Rows from block 5, named by matrix and row number. Rows with one number belong to one neuron. Each number is 128 + 24 x the weight over its row's rms, rounded and kept within 0 to 255. All counts start at 0. Numbers have three digits each. After the name is the row's rms in percent of the matrix's.
# fc1: MLP up (model.blocks.5.mlp.fc1.weight, 512x128), inputs 64-127
# fc2: MLP down (model.blocks.5.mlp.fc2.weight, 128x512, transposed), outputs 64-127
fc1.187 108:157111111102148103144115127163122117165124133166151106131148128099140059106154152150112121058133117138082119091148107084133126105120136143143128112112165161145127120133125146120125115177137130
fc1.188 097:113096128149121149122112149090146151146112107162127162098170086107149133122145148106113095118112108094129127154183122170117152151108123100140146102070101139162105123147127196153160160114131136
fc1.189 099:128109174090133108122128130157162126099125066109102114127100133118136127097096125144153065077154140130093128119106148130132119077134156163176166130132143077130140127159106148147154099165123153
fc1.190 093:122100135065104177138094131164134175119144144146126132114116120131126118140108121107092131130153099132118091146168184162123107148156117076098138131135105123116121141112155101157099120117123137
fc1.191 079:161119112121147163121160172150141108183109170138127131138111128099113105123108116100143142146108138147099140069127167149153175117070154171082132085094140161155120153129121142130117106112149166
fc1.192 120:115140103097140083140071106163163097139127116126134113121144114153166140138130153113104109119163132147114093151121103133172174130102166118141125183126103122129154117082120166121176159115116118
fc1.193 115:156133110167173140141119126144118124132155133150123093136142124100144129125179147114157122116146108147120126135141151117116119138046084146141140088149110119142163108120129155113133131148111141
fc1.194 092:133119165160157114125117134134133112124163161141138114125101097085109092084103129152146192130138146118107137120121121154164146172143100168120088075144130093107107162105156100139128119130081107
fc1.195 070:130143128131118110174091159121153166147101111096124125113147160128096132113100144166160150133120078138128153133123135151155089111120100111120137129120095114109157135169175129130159104122115076
fc1.196 115:110127155161103132133138111162136199126128172130120096107147129141152128139096149109117091133132091138107079137125112107136125113145152127116102120184109108111145122114123113127157096149145157
fc1.197 084:104132118135129120134105126071141095108111109111156172118115122075107140117101161141140172155128143152088152183103140122139149141153113134145115139116111110151140173149120123132095115116119137
fc1.198 079:119084125096096069157067154164175164125111135114112159170126113132132143114137124089135151143126130123123093110183132155127117142138170135112137141126094089107160152121109116071142155124116148
fc1.200 129:103141124114108122135109074146140177156148182106109121112139170160108151139134157092134112122120066116084115147167174108098139138153131115135148125134107127147124146140075155152140119101133148
fc1.201 075:136112128137149157136098138165117097118160138102200120131126121134118101152152157134115136128191134127164122130141135142125166094128076106111154135123111132163148132071138115195133150123150136
fc1.204 088:119148181155148116153128126150123061137149169128105138154099065156157124173131121123135121107137136103123133140129145136107148127164165163098137096120116136150157151116115137141146212121110140
fc1.205 146:138111148115104099120084087115126113185119114136161113099164134106137163134137134139148120130152100096121110157118110169140130159124154121158176115157101106146114132117167176112114162133090110
fc1.207 089:136093117120148105144144132134132109115152105111106127109118104113138130156072162119123134153148140120199135131107133091102109136120113092138164121134120131163097130133158151181132079125172146
fc1.208 094:130151158096119138104131087124155100124173146178150129148137157155129100128110124103126137077169158171149097154142127173114160093181116122131120095103114108139104081118113122139111176125139139
fc1.209 097:141143125132135117138083108147133139112098141122102100116122112132093132077184123123185175122130151125138105128093134134086106157125122114107132153133158121106098135143112129121144151152136170
fc1.211 085:157149132128171126145125100118133124139144101133131137138157159126120133148142112149077103146136140179156100145158084130115117163108102134100129109169077108102108127113092145172099120107184133
fc1.212 113:128165151107107147135137144154136129067137137144097132130143128156134112127126105138159151141159141123150140136150097126160145148131122079111156112103108127104126159097199134154130130135092122
fc1.214 108:185136102089115138141119135127149146120146124117144069141118118132144133109135090138129133100155086138133131148138157092109094115132138129117138130143092124165177128118144112128148134124162083
fc1.215 087:145136115101127146130118112134154095068145112126101102104155101109131109150150141112114125090147148110179181175145172136149151101160121102086129141126144191096136121163080149122106150156150131
fc1.216 107:098137184100117166113094116131111142105090115109125147128149141124108143137071154105067164136113123101175175156095120141129140166094070115121123161114137144128124179144134127141126104113103171
fc1.217 087:120116136147092129132126073167130143049099148134148128151149138140120121162108109123131153149090164159117132097118138143132122110071138136128112091099149138139148110129108123120180111115151136
fc1.218 120:109124138141142117158144096151128126129112132085141116137107133158083078125129134160138059144115147117088130112120122131142151152129125106146118114147132137154122100134136115157137158168169122
fc1.219 129:127160141144134099153137132135133138110083135132128124135131104116128133141105072119206160121096116116127163152086164141136179107125140129140093100118146143132126115115118156087154092178123113
fc1.221 098:182113155159116154127150148141114179101158160139111115114098117112078161133115122076137090122142147169153152138104120104095164100135151146075124115130148142131144159158145110108135124118163189
fc1.222 095:125144132116107129130108130135144147147110081107141132115126131125111070149104125134116142126149097114102136154105124129160129161067115111117095106113112160137106091178105105120155175171133095
fc1.223 127:142094155118140133122123132107094099132111134150142150102203117124123137204158139145091121122163146137115155101109117148143149110097128118135142130134163184107139138126121148141134057114127125
fc1.225 107:129120131095119175119142122081147123117117154157131102117149147105127147157144162119099097112152151149168135119162099140150146147066129130144118094137131142161176145108111106112121117115129095
fc1.226 124:140151111188116098134093130093138131105098152082100138112145094093107138111084154128157157109124129122117092146129140157138097184166099096184136085131131149120130083120142151116104134124155159
fc1.229 120:125072146100112130140123157090135114173197170134119146117116108109102096123144106134123132145147104141127093123171142117117112126152082115094155127114160070142140125100133137172096093094125132
fc1.230 098:145116119142166090114158104130147126169161109147137145132104111111143152119123123120149158183178148148131166146159125138093121089117133154123111101075132101143187089136085095089072147122132104
fc1.231 114:135172122193076148136118148146139117113181135128130106123105151121098151133116111096124107142136140151131136139114119095103131093171105174117138118130100101122150183102166107133129145096125147
fc1.232 114:140095143122111134125152089118120178153091138112124090120086101151121121130126154171103123141137114150121092148116085127144129130110195153148194143082103158143136120135139115177127128115108142
fc1.233 088:130132108113126144111101093121149140145157135120112091122131131088134169123140135169092114151130097103139102123128162088130164141118139118103129167112138117100118103141147099126117183112123103
fc1.234 099:127154111108104137112100152147092109113108124102101110138133097114140095101153195080114145117136121146117068131128111123094141142126137158121119113088128141148164110156128111157152125180134168
fc1.235 094:121140156129087124072170104147130133127148114119116114124123129118104126116141059125116160118148124146120158157144169152150077168113166098134124127160124112139099159139136130122144123112150094
fc1.236 076:180086106156114092117100110117077149121131137089139162174151108125165142127160151136121173140101102120122117140125105165135119111120134125156158102108121172087088102130128127163119128089123119
fc1.237 127:136093120126148120143143083141110087127110116100121136152088122128150104128131130119122141142100127153117115176138163116122118143108102109153111136187079142129096096182170143146127105128143142
fc1.238 100:136125135113123129134139128165145124189160099160117084100138098155134132095134110136138169069113121136102175123120133131098125148169181132113137141089140088123098152148146152092152084081141108
fc1.239 117:105149109176110169144113099150103147110125138169161101147100122112142137127119144144153115147080148109158137138161137166150074122112136156105182119077124124114144140151104169149097132152109128
fc1.240 143:132085118106137143112059145106149149127165152129130164124123105117142161126137083166169132151152102166126161131133119131112158093131164123130102124178127199097137154098116150108113140099131115
fc1.241 125:147135142141141106152122099124076137148099119143155104099099157145155141141090182132131101138126157147094089110127096126120167081103150115090126093130127137119105149142137100104139131102128147
fc1.243 097:122141111124115151176108144089158115115139134113164096142127139113123132113150114137116127127144120099139137136112171069096115140112129096130114157100140125079083148127131125102129160110143099
fc1.244 101:095108158163114135117168129112131139096108115137144098136087123123119104168100117162096126094116162125116109113144117129113088080107118162164125107090153139107134131128126145157135148139133121
fc1.245 126:153094159087083162178107101134126138134156119163154136063147128087115121104146155106123089096132138146145103142111143174093120112111095129153151116128102127155171106158096134078130143127080117
fc1.246 105:130099140141149105140174112127126162110155104114116149124144103122163163095137116118134085136165136170147153101144131096121148120128150156119099115123101112122119116158148137117077118130116107
fc1.247 074:116118126201107142111088136131107093106107119098130121140143131132120159148088159157149133095107167133150135142131145116068124092122102150148059113111138121111117168150103100116085118110138118
fc1.248 075:061120139115176098116145072128105133142135159113088116117107120144134114150149072074156135103135093074139136129145145136167154138124118130138153127134114118111104138125167151197170124157167109
fc1.249 116:113109077096151106157106175094133115123135129108114154124133138129143122092133115145153133125159092098138160159146103136124148117124167072151072112117138157120144155136151163100155160122137110
fc1.250 113:123172156124097094121131135134137131175106110090130148132134121122140133164146104145147128143096163102118146154107112159121165167149130135162104122109152159106125169126135130128127131130075169
fc1.252 116:136115132136112091165145147143118163143139178143130128127136165111165120125154107120166106098118082125145139106155103099153112110154164107110137088100165116110183133102090167151127130103129097
fc1.253 142:121173149115082171140086119101140162116135110151139133133130105126136094122123133156129138112143114120140159136138126121114108119127134149110121177143135137141098145115074083111150147164164107
fc1.254 096:128174114145125149131111080113138129135160169129134126141079211137108135120131135111123133100181125139154113150133121134136148160153123121102120129142094117099169093111135086146120127116122124
fc1.255 088:102142129144158113121147129162124083154164136093095128144133145143081111116062144169137101148123134120131143158088152092123135130103118129176133117162125113156144166095121122131140117142153127
fc1.256 083:147116120140105121175128145093118136151119103107135139137105163136177093098119114143111156205097089133151121141070161149122114137095118146102130153159156120135148115107138113133138106129137099
fc1.257 082:138086139136130114158115123133130132125071121123103118119123124136115100167130105082147139121088058142094110132094138112123122151134134078114136132106107095123110114136127119132138179109130118
fc1.258 088:137182190119141126134125134090086135131126133135111153169131109103153181147098139115098152147149125139152134129131078164168128116127114170134096127117120152142135162131178091122111118112111118
fc1.261 123:090133161133143137124133127139093124066096136148097128125113129111117124138116093150164109123081088122126091152107142127122080134188169126137120141149166124098121139116124144122112172101137134
fc1.262 097:130140119112135137182113169119130108112101121106164122129122137096147136119126166124121098107133180185154104089120135135119144105137107129123149133118145142152170119144117159088124102147090152
fc1.263 067:143119148168063140158134169100153124129145147109124104144104152150136133112129148154144092106137071120130142108129097124127139118112125123151104155132138146144094123143140092144092093125121133
fc1.264 060:154149129141113122107073091138127130131118098107144153159152134125150111080173127144139164153089113125145132153121143144101072134120104156105135138172116099103111141158163097134156130137107150
fc1.267 115:136172143111109149136129074094127137157124119157112122177128122140122092117107146135124129134139129110132174145144127137113137150147127152115112132152118138104081135118079060122156162145170093
fc1.268 084:125132117126087147111109109127198135124121122144124104139175113134135123126095177129170090134126163151125139158107131121117115149140119171158101088137128144149099092128114089123097127095114153
fc1.269 117:129129116168131157122141141137075100094145182094097129124102073147094123133146114132150155124171141102150157101121060120133152116136130148119116085119091138111129113128137131155117099136102160
fc1.270 100:113147125135144123118145149118125122171097109057158120088131130119142145112118071113119103156099137145099126123132179153113101096135122132112127161086133120098134179099131147174115162118107120
fc1.272 102:181147107108098102105095085131115114178123139117128110187158132120152147151179130166111134165138095139159132123125123145146128114117149120088121118109102099139140141137116125185124158118125122
fc1.273 115:092118174114118167112087123129130108134160146107126134107147103073136166151144146136141101129152078096111133169118113147146137103124128103147142149151129095109123115140143128117145090136143131
fc1.274 100:198140131128103121153093069139138069164108086132178113100105098117143098107124156147137127106127094089096119148145136083108092114130126120094121159137105127118081149141098121180098113123114130
fc1.276 104:085115116150162109108128128137120140117122127123092120117150148116132110141169149152142124111096123176162061089116108095140101159143144140111160136109142149200143152141129091159143158125125111
fc1.277 107:144122125125125097090097127118183099132134136143116108132167092141155085139151119147168142126174153117109137162159113138107134098122117113122152102135096145142128116098116131073145124100119102
fc1.278 137:111111136126118119131115148186109126120120160114127152141090120121099105123069114145158140167140117131094149115099111092129162143107104098141111153192125161136143121112123117153120143126150149
fc1.279 091:122129152124108120091136094095179135125155088149134161142112142095104109104070103109119128132113110146100177156129069162137146163132136172130113151141127173108115136129144115170141115177107147
fc1.280 086:153129144136187152108110141151117118139104134120126095134140155153139139129137140108131117181122155120137105161100107140130160108124108113161112138119163100134143096118192163111170131130145188
fc1.281 109:143134118152146128149141130113098145110071138157130099107105165114131133094137165121149191096155092136123108158132097115149114134120145123109111124078139161121109129074116129133143123138152135
fc1.282 121:138174121132160114157117136101102112124103159119111135119148131095089115101159144098158167099105105086156120111079088145141122135189104067178130115139142138128112086134115135117143126093118157
fc1.284 074:147162103097142141138101102179128125160113087161117121101104129085168139154100128110139142133135126120101128093151106152122125122124131117152133165068107106115125111142130139107137124141071090
fc1.285 086:083146132111118140161097139066083118126127133109077116136090171122123154094091094163123120143123135112135113128118139093078159114161126147183130140139081131136156134136153123115164119099130154
fc1.287 085:174122159127143108139084103197110143126103120143157150146141113108128147138151147154093132155123146128156148152130134176130152131120129128181120137147133135143190115159111160129138097127102134
fc1.288 085:161107152124108149122104162107145117149124105143142129115131133111152104138115093109090100087114175114138140153171118136123152116152133163133128107093118130157136103097128199113120124153104146
fc1.289 085:158036099146128159162145117097133131095149139130099073123116113153105122107134160161131159133151119157125165128122098102118134130092147115137133100088093101122125129115137145132116139158152171
fc1.290 104:142132127115151136132144145145116124150130108114122098132130144150141124079127105160144147097146108155128128068112140180111098150161145152136138116040155119117101126121139129121110097091176122
fc1.291 107:150145132142123141148127164141116069130137138110088157152116090098174142167107113136156135158127139143138120120126109159162110182097139127157152131123134131109143100145147094134140085145136155
fc1.292 116:130117089131102150136158135180138154104116118166123156162113115106175142127135146142142131120096091078128102145149116152108133123114120111141124173115142175067155083176100158147086123087175124
fc1.293 080:101099118161134125139111172139148109160143142139124090136152155159089107093128179102096157132140110097137160162095119152165152132128123104125096084103092126132135112177120157140149133116168120
fc1.294 120:108115088103131123142168104137129140137120118114117118115119134083167119112142124154127149146103116133164118166145187098155094122112107121141083136118134169072113111138108108125112113104125160
fc1.295 120:147126112114162087109115143136132122103063130097068097110149145162128157145151161107176147101121138145149149147146139149095122161133102158128134141112106123140179126086097150144126157130100117
fc1.297 119:065130160145161119132148148109152178151097124118156097136101095136115119154101159138109134123133108174132146121124116135102148120133141134134138100109171162141116111158118132194132149152166127
fc1.298 135:142136140144123101114126126108155134179113119129125103116167130120142130143143123104134094095152164111182122136136106154121146133170118171119147106075108102126153134116099111118146098130084079
fc1.299 058:154135147091147110144152113066135086114131101104151160133121129115177046131165105131110129139117114123147116136145170120149116159137139101118090122102082139129110166128120123103112164126147106
fc1.300 110:080169143138180146129083105103118137148099126146094139139085155134143146109099131133141098109141130123145182169176141111140113105192139159124117169124153125151098111144129113056126110140118119
fc1.301 085:130173088138137145119129128127112146130152129150143162100127123128156126136121115071131110157172095148090116068130084143141182116177103130093140135140074104146126134151130138121164167148111117
fc1.302 094:143148151101161077128152124126146092138141127115123085105064141110122108141087156124174123105148142150148125165091107121162149105109150095151154169118155100134125129124131165158170098150118189
fc1.303 106:121119174160119119145117123149131115100109163161124111149108122158133168120136160147147110065131088126113143084142104134099139119101159094132112130099130117134157139082133125122128138111150104
fc1.304 100:138140124169114112159102142120167144166108161092140163112095101103088117125156146109096085166133123133141189093143116096129094125169157132168121143154114129120129099133147105140126087142130107
fc1.305 132:124173157063159132133122103118165161138094127142097131127123155116064157147132149095121151115110113134122146165143134172140139128125155084140142104160120125175121126117135108135131126130133114
fc2.187 126:094140124147127133131147129113167127096103116110081126127085146159124137149079112134143146147179141108160122124104124156132115107114123108135149137110107117133144139093089150119125125142094150
fc2.188 092:127089085080134108130139147116177110120144081123111121171141099117089112132100097093111130127162127107124117137142102161121108184107122131147142136136125104068137140112126156092105090112130136
fc2.189 103:121101119167148125132133138151085128117120111107115112137146097167119128162151145125100115160088113087127135164161129151145123164089123139150117125117136160111156119065168126123104153122111091
fc2.190 074:097134151107124175134188088130149153093173162128118098145111123117101129148123122121145106152138151136126127105068120089112160163129156123159103114130129157153125130145138116133115127157131129
fc2.191 097:176122128105113128146122122136097145128140119118119157133088129142111126151141138166133166115115136102150142129131123178163053115132111108124120125122113099127113140134094122119114154159129122
fc2.192 107:110117138106123144105178144082137133166115159108127132135153119123106116130162150119076132147116145117159153107094150077080121115140112101178130104135114161149137120166165130133105122152156094
fc2.193 109:101099145166156117104193161152117124102164155144119124153151137090108103104135079140107131142131126150120138096121132088117148108115095134144143110127143107096127125166110128128174153110122108
fc2.194 080:121111087150115080176116101142095128128132118116128092103168170134085145117133120090083135160182119149155129117095120116133180127122128147131120161095090136115144128127111118132138084130101143
fc2.195 083:137133146118129171132169122079123133109139103122139143126131121152122119150147114120096098142128124158168150107118139167106161203096108086139143130118115153142059138119125137129085156105132146
fc2.196 093:112126120115157124156122114074091150112102131117130152148079133127193128090161167135094098081105104107101097152145187147122134147135121128144146126126106114167110150111125121079145143157147098
fc2.197 107:160120111136118131123153123160085150142151113104092118108131141128132135116117129120115125134124155093187167123126120156116135130092140107109111124110160173116154113092147113119151117119110158
fc2.198 079:085136104094128109147168101160118121161119112142114105126110126116116099141097111137089166119106103109090110198111149093156147104119169107141110147183116167146130111128180112133089123132173135
fc2.200 118:098107137119135130142116090142148142136093166100125139157132184145167122149119125136089066110124104142134088159125142154142085168138131140134099131144075097129114123117106133095135124156132118
fc2.201 079:141138132160120114119145131132153098160132125132161091138143127135161062106118149148070173139097139134106136110139116137166154116112154126138121075131136106157117108138129153131140137169144130
fc2.204 097:152114130178134126092134126085115152159126172120143122131129162129088150132087170145094117147107121143091081116167165141127094083159129089153128126191106115097161084120114173148093148116142143
fc2.205 135:097107106101114102146172161094152152104127072126129143137165150116127146154130143146151124093123126172156103153115116144101163169135135154120108141152143111110111143137137162132119166150113100
fc2.207 086:104129144118117136157149143119081135147120114160147098136119141154142082136141115121121101130112125145102092134165112127137186128145189198135108114117138144121178109115139117106107165130092083
fc2.208 080:108104094155106129143138131133114151149136125135111109117107073140121128146186124109174122097105090079064099152145138152084102145127121145139131124136120154110121110127183143127141081129165147
fc2.209 102:114133140074161117130107149086156131104109134155160120141100136132140127174139115093128093119157119103160072143139126083126102109123135138116079195110139133115146144164119111119119151114144128
fc2.211 080:124146120123136132124159118099118137144139155130110144136096142121124150111122154126145116132138108074115126151059149075155127158128162127168092124091162147168084098150111120139140136130127113
fc2.212 102:147104123115154138133169169148158118120089159126176118142101137153157117146098165140129122109136132151116123145089118102144149082115113115101117099146082121116144107099081119134152139151142120
fc2.214 127:122099159126127142126189116141108104118128137139076196129139109124105132128098139095112148118121174138099130135108098134174130134131121101116106140122118117090099152154111141154152153118094168
fc2.215 099:103079148152144139144115128149112101139099151117156167074099130143147151088128133125131145179101162146123103123073131142138109131125128182152152127135088121165092089120138170138145104081129166
fc2.216 105:183119139131124118137088103063144140105070112090122103107128129100121118088099182131148114142126143140136161132135127153136153119168072119124129139141163105163168141172157113062123142124113144
fc2.217 098:099117163110137133111120181117142095180143134088125099103115142145192162104130142133128121104162133099155126178100161119155155124106163110123123139126139121147081098170122120109122140143115127
fc2.218 107:102149152136126144124094104119135104119177150133107156153138094148160140109117107116080164149133105150116113125122159122149126099151114096104154203154156089107136160134115098146132136074134107
fc2.219 109:157143139083115145080132099149147085121103173114112155112136117149161099159107104119121117091124123084135150118115189148169092117154104137107149126140126164155148120096135117107131102138137069
fc2.221 113:104129085149157124110141116138132144112142126069144100117128115130161126148136131107156077155090132128160089146079125149132124144158108145103116136189121141112120152109144132124080135158107156
fc2.222 102:082147085137118154104132179107124130100156122085100115090143134158097127142117133092089164137100129120144152129185141171112121149159085125127147190097147126110107154142130113127125145065128162
fc2.223 107:104143121149114153099119109144088100142099130142126142093158156140132137201136115149115147111148134138099083146113128138138135155109138147093107109152127165121117138177097133152108092121159142
fc2.225 105:155142138119141067214136123138110142172101103113153129120108124125137120101098103132142123106145141097130112134072088105113108169126144112154117156119121148129057136155174154132125126154110125
fc2.226 099:139076177071135152142109148116182142161092145125131148138104085119115152119133112102137109124112108115112149133143132122118124091154168137118110146131136149111116154178147091123120105106138115
fc2.229 106:094119157102095155159122067130149119107148144111122126109147105137153118183174112102119144134094161157104126152086135110149174174153099100152066136142135148148114131090152092142118150133147137
fc2.230 098:163184091114149121138120115109157137139125156143134114142115129122080116126128132131151120143133116124089146158113173078159173113128115092099081118155165124116093136093150125099137128071152158
fc2.231 103:144093116142138107118140173121156143160132118110181125132156138128144127089124166113095132145169104132141139114098089128162093153135129114097147159099092105107152140136127100123090149117129126
fc2.232 110:120142152113102126161093132150100185134155127147189154105072139131131129103143105085104112150097130133146136098113130122132154140131168087107149095103143142165137128132100162137097122104144114
fc2.233 087:155110129104130115099092146131114137095079122180129178101137133172092136124136125114145169173127150102149132139082122151128126117165093146148100126121146098120124148137107132145164154126144160
fc2.234 109:086111101121142099138132117109126154108118146154165142115136130119113137148120147138102065101096136124124139170159135108140127144113122143177095115104145130105171139100162144127117098108133183
fc2.235 096:102146098158122098163087162160137112137136135123119089135111118172126138181133146137147163163096143099111092124135117114136153102194103147099133096111139137136126126146121133155111143138146177
fc2.236 093:119113152095117123145115114114146172153111126181119151095120132117107109160119127132179157144125117159136106116133120136130141106140150123104139159150117155168113177114118087120161125142130125
fc2.237 101:150169137139150074162142114139099067186168133136128118079132131140123114142114094102161129096120121161071077143126081109149096146102124105130124121146104121121093129166106101138171111124146104
fc2.238 098:139098170132104140090119125138096133103133147093166118155125098131185114137142121109144128092188143093091131158102129120132103113145113096128115153139115112142144125144148187118074106123143125
fc2.239 113:086155113111107108146132151124079115121163110106116149105151120156176141126125119100145134164123113149148157138096146130109135109123118129132156143130075135152147162165152112120158133120144081
fc2.240 116:105112092098121165116111149136133156118123096165094127089118179126130126076094111106154130121107155107121107142131159174116130165115138094129171179145140151099149124132176129097127125103138120
fc2.241 130:153087169120086169122162141112161107123154125137134124135096133076107127121125112108151145093121117126116163156087163133139097169150112148129117135129133128154189149110121110169126145121125099
fc2.243 105:137135135110140167089170174154110120123119129135114126098142113118126105178142088150112158124156131146160148103140112174175149105098127108139152111138109113153122139147146075159139128115092128
fc2.244 104:123104059150110137149134124121158108153130149087149104108138097130142106143106148103120092127111099116156132138175146132146175175088110153151142139096102147146088132125158190161122154167092095
fc2.245 110:080102132161128149108139175087133150105108207139129100139158121119122133129139122125160138123133098138153123119111130172078156148133158116125114147167158133129140102133083163122109107136150149
fc2.246 097:127161109104134158146139151106117144151078140178133110121121128136094104130119155155147161121113161151146157144164088137163101115156106092120120137166196168126148146086146115112142103127108122
fc2.247 092:145154147078142107149148107143122160188144133099096110100117149106114103107134108121121113140097136111130129082120103149190115156128131145143153165137100129126155109125154134145116162123094160
fc2.248 075:095112150134149078133134084143129149141131139160150171085147170181152116090131103136130122148138112113094092154151122108100116150111140102111122140109090151140119139107072155125119128136131137
fc2.249 096:097105110100138113138106113145082186097147118121122138101086137149130143104129115108098128146104133167151121134127176159137159125096145102148138111175101151171124091105135093089128102119120144
fc2.250 129:105126120120164145114182136091115058112147129172110147133149153085073129128113138113103115149141148151115125139130150116134109123083155094108163136140160102140125114156147170138140141125125118
fc2.252 095:108118189140156137123155103131108124156116126127118140163108121164144122150160079147115138103086167114118094170142155126136128157138094094157101099124069134132078115128164107140144119141136140
fc2.253 144:147129128104119162154162111116142085103116117117123119141118107105083137139145146082098121136150106158128128123183161108134146152131130099123153101147140084123124176100116083086139115126166090
fc2.254 100:149140107167115074120101117145130154147126096150141151137159140151148126144128122141129087124080107123107137139126113125126089135085133118159103141058088125099133172086125182113158092123103123
fc2.255 087:110141117115103117108142142134103076173129133123162103127123143186135124084196150106108134133093092129164131142160122146126119124116122124126148155117096132121139076140160113121135140115132129
fc2.256 092:092174171148126165100120172122154101116117141130108170125140120165109126162153096115139109097147150084170122142152150111107085144105109125101141121123124077114079108097152098134140142128087137
fc2.257 081:168150087111156130143116129202155118160140117128157082133088113124110102121124100107131160123109098142152113119134134093122109110174103093167068110134092122110126166203112120106124169125126138
fc2.258 083:148161120106111134137104141088120128156081119099138086080115119109144133120090144136123135081151186129158135120148183115132115124118110105155077146134149107127119155150121141099143144117099113
fc2.261 104:137123099130112102118109119091170120146074152120131137143153132153110163132179120104118130138130132076167158100126104145124119134138137114144141095136110113147095108180087129109170110144086147
fc2.262 110:109138108105114144129129100104139179121166160121167127127133113159124136125132127126146141083097120117113117126110116153118098127138181135134093162171069122150194110149069116120137143130109138
fc2.263 071:151121103079178135112109098140103132105142099115140141123111093149138136097150095104141144120112159089106095139114150156116107139120102150113145082168077097145131140137149131155125166143141143
fc2.264 064:112166146095114122105132120134113152173114125174115145126148157116125084137119135131126137088126128128138100134131133099120134137114106087063104122128142136131122114128149098174095116100122157
fc2.267 106:127120128180080163143152101062145111099142135135111116145136096135156116074135122116127146156133109136144160123158113129162172132134146162145135093128132127124107139091135090142106119117158093
fc2.268 099:121151116105116125144116122138139193151163098119136124124150161081101149143109159074114142138140081127164094129127138112146094173136128128110104147142111097149151140110129136097125151144111143
fc2.269 101:125140161110114129150099126135161153131117147065125145152120138140189118161066146146081117123135156166089105153112121146142130121121168138143149130099120097148144146102120138104174175151132154
fc2.270 101:118109057127114200089121146113143097107119105135137164093137128135074126116163123141103172096131109118132161094116135155154173142089136138112135126122129135144119094168118133091164161121154149
fc2.272 113:180104121133110130132146149160137082138156115157082122141148111157131117128113109095191144104154105168115177121143118150109101141126129152103100139078146152144139144163128169104157087132099135
fc2.273 117:126140122146136123135131094128123119103098147150127170078129144158099159128087155092121149104097156108093120147133129082123113150139143135092124146107154130131109141112169099120140148092131159
fc2.274 116:132126141138137086156130120130108159087143148118098054146162092159146129137095141089155117138168144161124138132140106145149106143153127138123165120099119131148183119126101126111148096118132112
fc2.276 099:144151136084137131147169105130148137147131107151154132142155128124111134088116158115113143136135116104082139136117150084145197117117131106130104109143095139152079112131096179125163143158143117
fc2.277 086:112128127131105123139103116095145147145131139140140139116130192114125109132109180141103151149109133135156111108074136111116170123119138118123086127155116106126111134152147121104102130166133161
fc2.278 123:150139084158077110111139134118165129117162090143117137171119113148163147166109124137146096143131131120132109135212124133137097156113110141131167152087084131080172085145149149099101094087122116
fc2.279 090:124107111136101150148100151124118113104104115140122095114153120164128137148120159117125124125136125128103150127123120144118154133118188141128155129119106155139169123112127091149115127125146155
fc2.280 095:139133144166117186094162101122118081116111127133093117114125125091108148118147129152156107103146132137121153125111168136113140122079057138104112104106103134156134127155154146120175149135145140
fc2.281 088:142125132109126155147148139108123082120095121125097156157145100055110147148116112128132100084102130099114118126107146118118107147157123133152115157104152123136146117120124117130182155114150151
fc2.282 107:119114141140130097091154134085183113133082114107158120112150144069114131158084103126150113113165113131120165162124166158134113108128161129146120144098125119132175145153127119138126137164102058
fc2.284 075:100078093119105095136118162123121128134111098147133114096085137147170131110173138148122146147141168126130198088126143145167092153121113145096155124095098098096153121151138127089111115122152143
fc2.285 093:135151131131114091133112117156119086119139121113088095126127149149120152109143139092122109102154103135155154113136141140151124150175122126136142128123150137124091110100067118116093107164154083
fc2.287 076:151115153090121136106153144121093159133131097121132142110172110131081156110144180128086150115156121156153128128109110122160116110129101149130148132181144119126153101126121148142138130174093115
fc2.288 066:095087098164115125123135126110136117109131100117144134151131122123084141130174145128099122144068120110127123135151124186058121172111140085133151149103134133127113113161129151144161119096130124
fc2.289 094:159139144120121151128137126129110121182129150108140121150158115108135095111144136130125088117142170141118151102132134149194118118148117131120132135131143112095120164142134134138155142134096089
fc2.290 123:131113127146093161144098123127155106102125093116154183142123124131123104096152085184105142107168162102112130115129101117119104138142119107112117163077128106105114137128183115112102125122112150
fc2.291 089:131147188135138124104114116115113146158086168152168121116130141151132170097125124163134129099130128077175153092172080160115095099112132169105125128121130128127052134147112152110101106111114087
fc2.292 122:174121121132141127103120130089088125130112133123133128092159132108117096127153128127090103170100138159116125141123096099168121123155133108104098095168132095143102181108144110107162150153088106
fc2.293 080:121111148095081142151139119165104149115150122129109130142118061150158127099135140098140125122113121160133153121153151118087095172082115114156147174149122088184118134107123144139139132154118142
fc2.294 119:109127150127144118099128136104147106114083151122109136138108108131094114098095127112116156173144132143116102098079130106139133155140148116165130138145129157092121182131111129137166128126135120
fc2.295 101:151104168117138176100121121129129112140086158176142123148150129095116150144139112116163136126139131149116134084101119103120115132130171122119137145112111093119088170131109121119155121133156107
fc2.297 103:108116053108113112102132166106152114191157130122141097130146117110120123116111141133150119141104094104161137152118127182120132150133096110166144145124119096144137139154141137107099154106077125
fc2.298 157:087126157149112168118155129161145131088137132134087170143126092148126146111109110117145157158146129154090129143147148151099131173134168139099120147161155116078119109122104135118122138115135180
fc2.299 071:155134119138155175067105157129147171157108120131095097121131112099129162101098171118129102085128162118120141101112078098167153098111152111115172138147143109122138124125106107143136117116135132
fc2.300 102:140114122139096145102163136093118151105178154135119116111172139140145102154105132092136106142139124104145132091092115171109102173140142124127094085116114111093125139116127098154140104098124121
fc2.301 100:154109139113121140119130129100127160134178140133102143126102131084098098138162160183140102158124153119131149137120132171179101105115103115126138109111128154139151124152142137169135141107098090
fc2.302 101:142094153142116140171136124137101109115125155108130177133152110142104157114163131132068126150160116135127115100143136088110164153141108175149098099133145123124152115102139062118149132062144112
fc2.303 098:099161103097157111141145142155092155146127140099120177163119149134149109138129070066130151140142124136139128166124131150178099140104105126136118109115138109102093121127143123130121142101120134
fc2.304 092:131144135092127161154126112124129088146120118145092109113168125112155103126134121110147126109138135138109118186124159125138126111146117127120149147144147155113120136063127121109109105151152135
fc2.305 167:152157134165101124156114136137094122143117138102158111141137069167154156170120143176093142114147131091148071108103177109076137138110121158117110160080137124092113168130132154110106111136124129